A small sound classifier, trained from scratch: batches of 512.
Rows from block 2 of a small sound classifier, named by matrix and row number. Each number is 200 + 30 x the weight over its row's rms, rounded and kept within 0 to 999. All counts start at 0. After the name is the row's rms in percent of the matrix's.
After each channel's rows are labels from the 100 clips, of 14848, where the channel reaches its highest value: "responds to" is what is common among them. Only what is clearly more common there than usual is listed. The data: chords played on synthesised instruments.
# conv: width-3 conv, dilation 2 (model.blocks.2.conv.weight, 320x320x3, each kernel summed), inputs 256-319

conv.166,100,205,197,196,176,195,180,218,213,234,209,247,223,187,195,201,164,189,200,180,210,168,256,210,199,207,138,191,196,241,242,259,123,177,190,227,272,178,175,141,226,174,118,225,227,183,168,176,209,206,182,198,160,228,237,168,217,208,169,159,194,235,174,147,220
responds to: root: D#; square lead

conv.122,106,167,189,206,168,163,161,247,182,201,208,215,244,219,229,180,174,174,176,167,185,189,173,211,224,239,154,236,200,220,184,179,179,192,231,180,177,192,187,207,132,292,189,167,182,214,199,209,210,223,205,140,173,146,219,221,218,187,179,206,222,204,211,160,221
responds to: root: F

conv.5,100,209,245,231,157,157,209,213,200,246,220,173,201,165,192,205,140,212,217,189,186,193,194,166,220,194,263,245,231,206,197,187,162,219,185,218,234,221,207,221,167,188,182,239,246,166,160,194,190,186,153,225,175,229,198,149,232,193,187,214,235,201,184,194,216
responds to: the note B; root: B; clarinet-like

conv.35,098,195,230,194,213,207,191,181,203,188,200,129,240,174,224,174,141,150,220,204,166,196,214,171,196,190,234,204,214,201,176,199,194,210,227,167,210,225,194,186,231,260,228,215,201,204,241,234,223,235,179,186,214,155,209,194,169,225,231,196,184,197,191,222,178
responds to: the note C#; the note E; root: F#

conv.312,089,173,181,232,207,162,173,204,167,230,204,216,200,220,197,183,207,185,206,214,200,225,164,232,181,180,204,166,202,237,190,219,188,171,226,195,164,206,251,221,203,185,166,146,193,240,161,193,140,170,136,162,207,154,199,175,209,197,149,182,170,181,221,206,234
responds to: the note F; root: F; clarinet-like

conv.194,108,209,204,243,216,173,197,189,204,122,225,158,199,193,163,182,160,173,113,235,143,217,193,235,197,213,231,281,173,246,244,195,202,203,153,198,216,152,222,180,188,191,225,228,208,161,232,215,213,187,225,186,231,228,223,185,194,166,186,217,251,215,167,218,204
responds to: the note G#; vibraphone-like; marimba-like

conv.128,101,187,214,174,224,212,192,231,197,218,167,157,240,222,197,176,213,233,216,111,231,220,209,222,201,199,226,190,226,240,196,231,192,202,251,240,173,196,153,218,170,231,152,181,169,225,168,206,223,226,198,186,140,159,210,245,169,167,166,233,192,228,261,190,194
responds to: the note A#; square lead; instrument: clarinet-like

conv.96,099,188,206,220,274,180,184,232,200,154,245,261,192,201,205,203,188,200,180,162,196,184,218,215,187,186,183,250,231,185,204,198,248,224,189,176,214,176,225,208,183,149,185,179,153,232,171,195,225,183,218,207,151,225,189,189,183,177,125,222,259,196,207,214,192
responds to: square lead; clarinet-like

conv.318,103,250,188,210,143,222,164,242,210,193,153,226,215,200,164,196,194,178,200,206,175,187,234,232,168,193,223,167,188,212,127,215,167,183,203,175,186,227,210,201,179,232,186,137,160,157,202,168,213,209,189,219,164,153,218,186,217,215,179,141,254,204,182,186,212
responds to: white noise; clipping; text has "clipped"

conv.152,102,185,205,186,218,220,231,193,186,161,230,154,225,209,167,170,220,273,191,195,184,225,244,186,187,186,216,189,191,202,246,153,197,213,176,251,218,190,126,178,199,168,173,250,215,184,175,221,165,205,199,244,201,216,244,204,140,214,160,173,208,229,214,171,223
responds to: the note F#; arpeggio; clarinet-like; root: F#

conv.64,093,188,233,174,207,185,168,223,152,234,146,214,189,182,144,169,201,206,164,189,206,189,207,193,263,238,151,167,253,201,164,117,224,219,203,192,166,195,215,220,140,280,177,183,185,238,219,170,218,182,213,172,141,196,178,188,143,165,157,166,213,187,184,174,190
responds to: the note C; the note F; root: F

conv.291,095,216,194,198,185,239,205,242,161,178,224,208,210,195,216,228,178,231,169,198,191,197,197,216,182,197,164,168,130,228,200,166,189,183,188,265,203,228,239,172,186,226,220,235,180,158,244,188,226,203,212,182,267,171,192,194,228,168,202,188,193,171,188,243,258
responds to: the note F#; the note B; root: B; organ-like

conv.129,096,156,182,208,186,217,211,241,200,155,210,238,151,166,150,161,187,191,194,161,182,227,188,218,197,167,210,200,230,168,207,161,179,209,207,183,163,205,236,206,185,228,176,188,234,186,177,167,195,176,194,199,219,211,179,185,224,149,189,174,252,225,228,169,174
responds to: white noise; pink noise

conv.223,098,197,166,239,152,244,214,155,157,175,189,228,212,187,232,199,170,207,191,167,198,247,121,201,203,231,171,157,250,163,197,195,237,190,203,169,266,254,186,224,200,226,137,217,134,215,199,129,254,202,176,196,263,125,137,246,165,174,218,158,223,187,211,191,178
responds to: the note F; vibraphone-like

conv.315,105,133,178,227,220,193,173,168,205,179,208,174,196,200,169,209,161,178,211,201,157,200,205,179,211,240,158,195,212,190,234,177,204,212,200,191,233,150,175,184,179,151,215,181,196,188,180,182,204,237,157,196,151,195,178,173,184,233,203,225,166,191,203,207,129
responds to: arpeggio; the note B; square lead

conv.101,109,228,243,233,206,190,217,192,216,174,180,179,254,191,176,184,164,200,179,134,176,214,181,202,218,223,226,190,221,275,213,220,195,186,201,192,206,175,211,161,200,196,165,172,231,252,203,191,228,242,207,182,193,165,175,216,211,208,190,184,172,206,161,154,181
responds to: clarinet-like; square lead

conv.252,099,215,215,220,220,175,215,166,241,196,238,224,180,209,177,206,197,217,198,247,234,232,199,181,182,152,176,172,226,220,249,219,242,217,155,230,148,158,203,201,235,170,214,199,244,258,202,176,215,202,223,201,161,214,201,230,238,200,213,237,163,217,207,210,244
responds to: the note A#; root: A#; square lead

conv.131,106,174,199,218,225,187,237,170,213,190,221,173,285,186,165,189,121,199,222,167,183,266,203,237,213,234,217,235,197,222,169,226,210,185,134,146,249,181,201,157,208,194,162,205,185,199,198,155,202,255,180,190,181,185,157,209,185,192,198,225,194,188,252,232,176
responds to: square lead

conv.38,104,199,216,261,199,181,190,210,164,185,200,165,167,166,253,187,218,201,210,269,225,169,180,195,184,209,165,150,208,163,186,168,231,159,229,223,179,169,180,226,197,209,246,195,186,225,181,236,208,189,181,235,249,197,151,217,212,235,254,182,177,158,216,192,217
responds to: the note F#; square lead; instrument: clarinet-like

conv.295,097,241,197,239,155,148,185,220,175,190,213,221,192,225,222,189,213,162,249,205,215,217,247,199,134,195,221,214,247,173,173,222,188,213,169,225,249,204,188,198,206,235,220,211,155,162,250,191,154,203,130,227,191,171,224,211,254,205,206,163,211,153,217,244,220
responds to: the note D#; root: G#; sus4

conv.281,098,172,192,198,217,212,182,198,174,175,180,241,198,161,216,207,241,264,222,155,165,140,174,166,193,176,210,224,201,193,209,170,191,160,215,240,205,166,222,188,208,204,142,165,224,206,162,247,217,185,205,164,173,217,147,156,227,198,191,221,172,167,214,149,208
responds to: square lead; clarinet-like

conv.254,099,204,210,222,200,195,252,204,202,225,191,186,273,204,184,184,200,157,180,199,172,203,189,152,186,168,241,197,184,216,225,188,256,140,173,207,187,145,157,207,178,145,220,198,254,165,189,202,215,290,195,229,189,225,271,240,167,192,248,194,211,254,255,185,180
responds to: arpeggio

conv.108,103,223,194,188,170,204,120,238,200,221,202,202,167,200,192,215,176,153,223,192,184,186,206,201,149,210,182,206,133,236,196,230,227,189,180,170,237,261,177,208,213,215,217,236,197,147,155,200,220,201,176,156,127,180,228,169,210,209,210,246,146,187,173,197,213
responds to: the note F#; vibraphone-like

conv.249,099,182,248,220,214,213,208,182,181,159,186,156,190,186,249,181,199,247,136,186,191,257,177,207,220,213,228,212,211,205,223,140,208,221,255,206,236,208,174,195,222,219,224,175,215,168,162,214,154,154,172,160,176,203,198,174,185,185,145,233,204,197,218,181,186
responds to: the note E; root: A; power chord

conv.145,099,153,209,223,179,196,202,241,154,200,212,171,197,193,187,168,237,263,225,186,204,203,148,203,174,235,163,156,188,207,215,173,238,172,191,185,194,191,161,202,147,198,170,274,199,178,175,212,208,185,215,168,193,226,142,186,222,201,219,208,138,179,241,214,222
responds to: the note F#

conv.290,096,207,224,185,179,204,158,204,213,170,203,246,233,216,213,163,201,209,223,161,179,175,193,101,195,216,235,168,193,222,189,180,202,173,89,200,151,124,184,135,212,173,156,184,206,151,189,173,213,221,210,206,209,210,192,207,191,179,233,223,198,210,230,202,183
responds to: arpeggio; the note G; square lead

conv.286,105,189,243,243,194,165,212,237,258,196,178,205,175,186,198,164,197,211,196,223,216,210,196,228,147,270,147,174,197,198,159,179,192,194,226,190,235,243,220,192,185,168,216,161,231,141,206,254,204,232,179,190,136,191,170,196,165,220,165,178,207,198,184,155,157
responds to: square lead

conv.91,092,222,167,207,201,210,195,259,206,205,253,208,153,210,172,154,218,237,222,189,198,174,206,135,169,210,202,141,196,162,168,241,165,177,196,158,160,185,161,151,276,217,176,164,169,190,206,163,219,175,201,244,233,177,206,173,220,199,195,248,207,282,237,188,223
responds to: the note A#; the note G; root: G; root: D#

conv.211,102,160,197,148,175,232,260,167,181,152,222,197,227,215,202,184,178,196,191,178,204,208,135,183,207,232,179,221,187,151,188,218,248,166,206,199,164,134,175,188,195,176,204,193,139,185,245,218,245,233,227,219,185,197,155,225,198,194,273,229,132,180,179,195,214
responds to: the note E; arpeggio; playing: arpeggio down; root: C#

conv.25,099,189,218,161,171,257,215,193,135,168,172,163,228,215,208,195,163,172,182,200,185,190,201,203,223,210,166,147,211,205,145,211,207,175,185,179,137,153,247,166,178,201,227,264,187,267,165,165,155,209,211,204,165,115,179,208,216,181,197,174,204,154,240,188,199
responds to: clarinet-like; power chord

conv.231,111,205,186,250,170,278,193,210,210,214,213,237,176,183,216,223,195,225,211,207,214,161,239,238,175,191,177,243,206,215,207,212,141,219,208,217,285,257,243,241,208,186,185,199,200,212,206,177,225,138,194,211,241,221,239,227,212,191,201,166,217,201,213,207,183
responds to: the note B; marimba-like; vibraphone-like

conv.140,098,211,200,180,210,175,227,205,217,224,197,167,177,241,203,203,185,182,188,186,229,212,212,205,219,182,247,213,201,233,177,192,194,224,278,200,192,197,175,178,198,205,147,177,189,252,167,214,156,156,208,261,226,213,184,231,215,174,191,166,210,208,263,148,152
responds to: arpeggio; the note C; the note D#; playing: arpeggio down

conv.227,104,200,187,215,200,246,200,186,167,189,203,164,227,205,183,240,224,230,175,205,215,238,209,193,252,163,185,178,228,196,285,177,178,210,229,236,237,138,60,167,185,155,206,252,162,188,196,215,195,214,193,203,212,244,244,211,198,195,222,184,214,176,194,241,235
responds to: the note C#; arpeggio; organ-like

conv.42,107,158,185,219,199,197,178,184,198,196,222,198,196,175,174,193,172,144,196,178,200,225,195,132,176,167,202,248,177,207,210,151,170,234,205,202,157,240,205,197,271,223,165,204,242,199,203,138,183,223,206,221,234,206,183,200,173,177,175,154,199,241,182,179,200
responds to: the note D; square lead; root: D

conv.201,099,220,191,198,130,196,212,239,244,245,201,239,163,190,226,183,213,191,193,220,239,213,199,216,215,194,251,174,197,183,203,164,192,191,242,197,223,256,258,238,158,193,169,153,264,224,188,203,142,165,177,194,211,197,190,200,199,212,164,200,232,199,204,181,208
responds to: white noise; clipping; text has "clipped"

conv.26,114,201,202,137,162,215,198,214,194,170,198,177,164,235,176,182,216,186,187,239,196,146,172,205,206,140,189,204,174,220,239,175,221,205,181,223,199,170,190,208,221,225,195,140,167,197,210,234,204,193,189,238,197,201,199,205,167,180,193,171,197,259,200,249,193
responds to: the note C#; the note A#; root: A#; organ-like

conv.8,096,248,203,224,200,238,173,197,235,193,236,167,184,184,190,195,189,163,226,208,231,203,209,211,183,191,280,163,200,172,169,152,209,195,209,188,211,208,218,223,223,146,221,195,214,187,214,227,236,191,217,247,210,189,153,162,240,202,203,196,185,247,169,245,204
responds to: the note F#; the note D#; clipping; text has "clipped"

conv.31,103,204,166,214,201,157,211,211,165,215,223,248,199,184,210,222,200,199,196,202,199,152,249,213,173,156,221,157,144,201,110,207,150,232,204,180,230,220,239,219,229,219,177,163,200,170,171,164,157,203,208,263,245,169,180,191,231,184,214,168,255,161,158,202,183
responds to: the note B; vibraphone-like; root: G

conv.138,092,208,210,185,214,207,218,242,164,181,191,202,178,206,196,194,206,236,153,203,242,265,200,206,224,235,197,202,210,241,158,184,211,217,217,201,140,193,231,218,199,196,185,179,205,195,200,236,196,194,235,244,253,139,199,165,188,141,190,199,180,197,167,172,187
responds to: the note C; marimba-like; vibraphone-like

conv.82,107,173,244,217,210,217,130,223,145,199,196,174,182,177,192,211,172,197,195,215,143,191,187,192,216,214,192,180,157,233,262,201,194,231,180,189,255,203,163,168,176,190,168,180,189,212,162,171,175,208,200,159,188,199,166,207,210,206,134,198,228,210,169,203,172
responds to: the note C; clarinet-like; square lead

conv.179,095,206,174,183,197,194,205,199,277,208,139,193,174,211,155,197,159,155,199,160,174,184,227,191,144,216,258,209,226,200,150,183,239,179,176,247,245,208,233,175,210,191,183,160,207,192,179,204,229,170,206,156,186,174,178,196,207,230,177,168,177,172,192,237,248
responds to: the note A; arpeggio; playing: arpeggio up; root: A

conv.93,106,194,183,116,153,238,203,192,219,188,192,132,237,228,152,259,144,239,181,186,212,220,187,211,167,194,167,178,184,222,181,175,169,179,149,238,204,196,215,199,229,239,223,201,179,206,254,205,220,219,188,210,212,198,171,212,202,245,184,222,185,195,257,240,234
responds to: the note G#; arpeggio; clarinet-like; root: G#

conv.288,096,175,167,199,177,194,246,141,194,258,172,222,224,221,235,201,166,169,156,232,235,200,220,252,231,178,149,209,202,160,250,155,156,218,173,197,181,167,214,222,213,167,207,203,169,198,191,189,226,212,233,271,216,188,203,249,172,209,219,208,252,193,217,205,212
responds to: the note F; arpeggio; playing: arpeggio up; root: A#

conv.267,098,213,219,199,204,222,174,189,244,201,239,183,155,200,196,177,214,219,207,259,193,249,185,194,192,220,211,231,196,207,212,199,257,191,214,174,184,192,189,200,209,253,230,195,197,192,250,201,221,178,201,178,187,225,214,244,193,217,226,203,194,205,185,169,188
responds to: the note G#; root: C#; power chord

conv.76,104,239,224,172,173,183,186,196,203,174,157,223,203,224,169,210,204,189,240,191,235,160,218,224,169,145,121,241,202,219,159,220,231,181,206,182,243,176,265,220,171,160,183,203,187,216,207,156,179,225,211,244,222,178,200,254,255,215,127,209,159,243,198,209,238
responds to: the note E; root: A; power chord

conv.69,098,164,215,202,194,166,213,215,222,221,189,191,270,194,209,225,116,231,142,176,129,237,188,217,218,185,191,227,233,216,214,220,241,193,131,251,190,156,182,157,197,226,160,194,165,146,191,189,200,282,192,180,205,197,193,211,185,181,209,149,205,237,177,184,219
responds to: the note G#; arpeggio; the note F; root: C#

conv.30,101,191,162,156,208,227,201,186,174,242,170,230,211,217,216,162,189,167,218,195,194,232,203,224,163,192,204,159,179,244,197,231,203,197,187,174,191,219,199,237,190,185,187,204,139,185,220,177,225,221,220,198,237,184,236,209,230,131,177,161,166,220,145,155,215
responds to: the note C; root: D; vibraphone-like

conv.262,103,211,177,181,202,185,234,213,157,229,224,188,187,204,152,166,139,183,185,196,210,230,242,200,226,175,214,176,194,216,263,189,234,222,186,230,123,202,186,232,183,211,199,222,216,186,178,174,216,188,212,221,216,205,225,198,197,156,198,210,180,239,246,161,203
responds to: the note C#; marimba-like; root: D

conv.74,113,202,196,231,247,173,153,201,215,174,175,182,196,197,177,196,211,204,221,206,229,212,167,204,193,133,186,166,230,237,203,204,198,212,198,201,226,162,193,208,219,145,187,174,209,197,166,220,158,194,191,195,184,195,212,189,226,196,139,180,184,211,168,198,210
responds to: the note F; root: F

conv.233,101,175,204,184,214,240,234,232,193,148,247,234,186,219,248,164,201,189,211,145,183,193,192,163,232,229,168,264,222,168,257,193,213,213,220,223,220,239,164,208,157,202,188,196,260,233,177,269,203,191,171,183,164,224,208,186,201,172,207,257,170,187,161,183,200
responds to: the note G; clarinet-like; square lead

conv.55,110,244,173,242,188,220,200,224,145,179,196,178,230,201,175,152,197,155,140,233,160,197,231,189,125,186,261,258,205,194,170,180,188,242,198,173,179,232,174,224,196,234,176,256,143,196,234,193,194,231,267,167,197,163,172,230,218,191,184,201,179,212,204,194,223
responds to: the note E; the note A; the note C; root: A

conv.68,100,193,182,202,140,175,222,212,227,188,187,222,143,171,183,190,192,193,143,136,179,204,206,188,256,195,180,230,224,189,210,180,176,217,256,198,203,161,106,212,188,221,159,211,190,157,198,219,179,154,170,208,190,179,181,139,234,148,187,209,244,220,222,237,160
responds to: pink noise

conv.241,100,181,194,194,147,220,179,260,174,273,202,212,203,242,223,173,191,180,191,158,196,226,239,188,185,188,242,169,159,190,147,196,180,200,169,194,233,200,194,219,221,261,174,209,200,148,205,171,239,185,202,185,214,170,221,184,204,204,159,198,195,179,161,172,252
responds to: the note A; root: A; the note E

conv.56,092,235,208,179,186,191,201,174,185,186,129,237,201,207,215,174,182,216,229,206,193,222,250,202,181,190,170,273,213,218,203,228,205,251,181,189,224,214,184,206,147,193,212,216,180,175,209,174,155,189,110,181,158,93,324,188,198,189,164,157,213,224,232,218,215
responds to: the note D#; arpeggio; root: G#

conv.308,093,210,176,264,199,201,147,227,189,207,241,215,204,220,225,236,190,218,231,160,154,215,223,202,220,213,225,164,209,213,218,223,212,215,153,214,202,198,241,211,182,232,164,145,212,192,234,159,236,193,230,184,201,204,223,169,197,208,211,187,181,219,177,129,248
responds to: the note G; arpeggio; root: C

conv.136,108,168,156,180,228,210,256,171,136,259,186,197,197,208,206,222,159,210,167,219,200,222,177,205,167,243,181,164,201,158,185,147,226,195,202,235,170,177,194,193,215,170,185,138,134,241,209,201,156,209,183,253,183,174,213,202,183,231,216,205,139,214,173,226,225
responds to: clarinet-like; root: F#

conv.235,094,194,197,240,174,248,230,184,185,171,197,167,198,195,222,191,175,193,216,197,200,246,219,206,193,185,211,185,158,169,256,140,223,189,208,195,227,168,134,240,239,195,179,279,214,204,246,193,229,194,175,158,178,204,223,222,200,210,168,104,192,188,218,197,225
responds to: the note C#; arpeggio; playing: arpeggio up; root: F#

conv.237,092,190,197,209,148,188,191,250,176,206,157,185,178,177,169,169,151,228,181,216,196,166,197,219,180,193,201,216,197,185,152,184,163,215,196,232,225,199,234,246,166,235,220,173,135,151,232,238,218,179,207,198,210,192,179,210,234,220,154,195,192,193,170,217,201
responds to: the note B; the note G#; root: E

conv.313,094,224,159,252,165,182,176,223,207,207,205,241,183,198,212,199,227,172,217,278,211,162,209,127,154,219,224,192,152,179,186,182,210,192,223,177,168,224,184,117,205,230,217,218,174,209,253,204,189,152,216,172,207,188,246,180,172,199,199,223,171,181,196,194,213
responds to: the note A#; arpeggio; the note G#; root: A#

conv.264,096,248,169,213,191,192,137,228,193,194,162,243,227,216,220,177,206,206,192,178,207,164,189,193,192,208,235,203,198,141,175,178,166,166,195,175,156,165,203,234,188,211,154,154,180,186,178,181,235,204,162,202,180,197,182,185,251,214,183,197,144,121,193,102,238
responds to: the note D#; root: A; sus4; root: D#

conv.70,104,165,170,189,227,192,206,249,212,131,216,212,144,162,220,194,237,216,212,179,200,174,164,149,204,171,196,165,169,182,170,199,184,250,250,178,154,180,173,168,208,243,195,192,137,214,206,202,163,181,188,186,203,203,151,136,187,198,184,227,193,203,217,221,197
responds to: the note D#; square lead; instrument: clarinet-like

conv.193,111,229,235,122,230,178,226,210,187,177,222,205,195,176,206,186,239,192,171,188,198,177,206,195,202,189,154,212,220,167,216,199,215,190,173,239,137,165,182,207,191,201,197,178,222,162,204,186,212,153,172,221,192,221,158,165,210,211,206,217,189,250,174,198,218
responds to: the note B; square lead; instrument: clarinet-like

conv.214,097,192,157,232,170,222,221,185,190,155,186,177,166,191,179,190,186,248,203,177,130,163,128,220,176,202,205,172,201,145,233,245,177,216,114,196,237,140,201,141,208,212,229,193,131,199,235,194,199,153,254,166,181,207,240,230,197,194,215,176,181,200,189,185,237
responds to: the note G#; root: E; marimba-like

conv.294,097,270,273,172,191,182,209,222,213,194,206,218,233,184,143,191,212,203,198,177,149,228,249,224,131,207,200,196,172,215,185,148,220,190,194,175,186,190,271,216,174,162,174,198,197,212,253,219,170,187,195,197,182,186,207,240,205,209,228,161,192,184,148,228,212
responds to: square lead

conv.54,109,197,203,138,240,172,195,210,185,177,130,232,194,186,214,191,195,144,207,245,210,179,218,202,213,189,149,217,217,199,205,251,187,167,199,201,227,203,126,162,204,216,192,221,241,146,211,236,232,195,159,124,169,232,219,181,225,214,163,199,201,235,221,180,182
responds to: the note D; the note B; root: G; clarinet-like

conv.245,093,209,194,243,137,223,222,226,129,191,203,202,241,176,229,162,225,220,245,200,170,127,186,229,194,206,179,169,147,198,216,151,186,184,177,201,230,220,207,128,183,207,143,176,121,197,230,173,199,203,211,171,175,185,210,182,228,227,194,247,174,195,167,216,227
responds to: the note B; the note G; root: C

conv.309,096,185,204,172,214,174,239,196,141,205,225,241,217,203,206,178,169,244,171,143,208,276,169,243,237,160,179,191,240,139,217,227,237,179,179,189,171,200,196,164,224,148,214,236,193,173,202,197,214,250,162,250,231,224,201,258,224,191,186,227,226,219,180,222,209
responds to: the note C#; root: C#; organ-like

conv.100,093,211,192,190,151,156,162,235,180,198,212,247,233,211,127,197,209,186,269,209,126,230,193,224,201,160,219,155,257,236,208,231,195,186,133,186,202,221,180,224,175,200,183,170,144,183,211,195,191,216,202,183,189,215,186,261,230,210,188,173,231,192,229,171,218
responds to: the note G; arpeggio; the note C; marimba-like

conv.144,101,104,179,127,188,193,235,202,196,191,199,224,225,186,191,195,183,171,226,163,191,248,163,200,196,226,197,187,230,172,193,240,157,212,191,209,179,162,248,189,197,220,161,239,156,229,222,135,215,239,252,218,203,208,183,205,200,185,257,181,190,155,185,195,253
responds to: the note F#; root: F#; clarinet-like

conv.7,102,194,153,185,187,194,194,213,167,130,217,215,210,180,223,205,190,243,238,188,237,115,202,228,223,211,216,209,180,176,195,222,185,200,185,150,157,214,211,212,213,234,174,187,117,238,187,184,213,166,217,189,249,181,213,177,223,196,201,203,178,115,234,230,198
responds to: pink noise; clipping; text has "clipped"

conv.189,101,183,170,222,208,141,195,236,231,158,228,230,183,138,170,217,177,191,179,226,107,138,212,194,211,173,179,224,147,242,190,214,187,220,147,191,199,203,162,205,206,194,229,193,189,195,222,239,238,227,206,192,230,194,225,167,218,198,244,173,182,231,146,242,207
responds to: the note G#; the note B; the note D#; root: E

conv.238,098,202,188,155,193,278,151,169,170,148,220,173,227,209,226,169,248,217,214,205,192,196,227,191,223,241,141,136,258,234,205,201,200,177,215,185,247,198,215,195,202,166,192,222,197,233,195,230,193,221,150,209,198,178,245,197,152,182,227,236,189,238,211,163,147
responds to: clipping; text has "clipped"

conv.277,098,198,147,208,191,216,180,195,172,202,229,221,189,217,173,199,199,165,234,264,184,212,178,144,163,158,246,205,208,139,205,212,199,229,181,206,183,264,165,172,223,203,192,227,174,180,219,244,231,153,226,167,190,224,178,211,195,218,196,206,231,194,162,258,168
responds to: the note A#; arpeggio; root: A#

conv.137,093,227,155,148,195,216,206,197,151,224,224,195,134,188,159,167,202,198,205,216,229,186,238,137,197,220,226,265,242,173,183,234,187,214,195,202,224,237,178,280,207,259,163,226,177,199,188,152,248,115,215,203,208,213,197,197,218,209,224,195,198,187,163,220,224
responds to: the note A; arpeggio; playing: arpeggio up; root: A

conv.175,102,195,212,193,232,218,211,194,172,205,146,159,183,186,201,246,196,244,179,138,208,219,200,209,249,221,178,154,217,227,187,219,222,218,219,217,187,191,229,198,195,161,247,138,194,257,181,279,206,162,197,198,155,213,169,209,200,167,171,222,241,189,208,195,210
responds to: the note A#; clarinet-like; square lead

conv.266,094,126,148,206,212,214,197,182,199,281,200,244,233,213,221,217,211,205,197,193,199,184,193,221,196,211,205,137,190,176,220,199,177,202,196,234,247,198,229,219,199,201,133,225,213,207,209,196,236,177,234,195,267,229,179,217,198,260,199,195,222,186,161,236,241
responds to: the note C#; root: C#

conv.170,099,178,228,157,242,141,190,209,183,205,258,185,219,208,270,165,180,197,203,193,206,189,187,192,200,188,153,247,212,214,210,206,255,235,189,179,181,168,177,174,206,170,182,192,201,188,193,241,258,213,234,203,220,220,152,260,226,130,198,257,207,183,168,211,194
responds to: the note G; clarinet-like; square lead

conv.15,099,171,242,221,207,192,147,208,181,171,200,204,200,155,259,282,205,182,187,185,212,170,194,229,198,170,150,221,199,193,197,196,231,164,229,184,187,213,177,195,149,184,186,212,190,198,162,212,221,221,170,220,189,160,213,212,172,230,161,217,174,164,194,203,203
responds to: the note G#; clarinet-like; square lead

conv.123,093,144,202,209,169,160,171,154,191,216,202,244,181,234,177,214,194,194,190,169,204,213,126,253,180,153,184,174,220,179,192,176,206,218,168,193,216,159,225,176,188,224,175,271,207,213,218,183,202,204,256,109,132,204,121,179,153,181,165,141,230,129,158,177,239
responds to: root: F

conv.13,101,174,213,180,216,206,237,228,195,169,219,186,238,194,179,161,216,238,174,175,201,215,204,173,190,299,207,190,157,171,227,230,233,201,178,192,183,141,169,206,209,216,184,193,155,181,227,204,213,194,172,149,140,216,197,176,192,176,196,199,203,194,243,191,176
responds to: square lead; quality: power chord

conv.186,110,186,143,176,194,231,230,210,192,206,196,160,196,237,242,198,184,208,213,169,216,218,197,202,135,108,217,173,215,153,207,165,174,190,176,228,149,244,183,217,224,227,242,195,163,175,198,190,197,182,274,230,226,164,226,181,203,164,198,220,184,176,180,218,250
responds to: the note C; marimba-like; vibraphone-like

conv.51,104,184,215,202,197,170,226,193,211,203,190,157,203,205,256,184,181,217,228,226,248,214,182,171,183,178,155,239,252,175,202,143,190,231,219,204,218,221,205,194,182,196,160,196,155,215,163,194,178,192,207,205,212,157,186,224,233,181,183,255,239,161,232,251,243
responds to: the note G; the note A#; square lead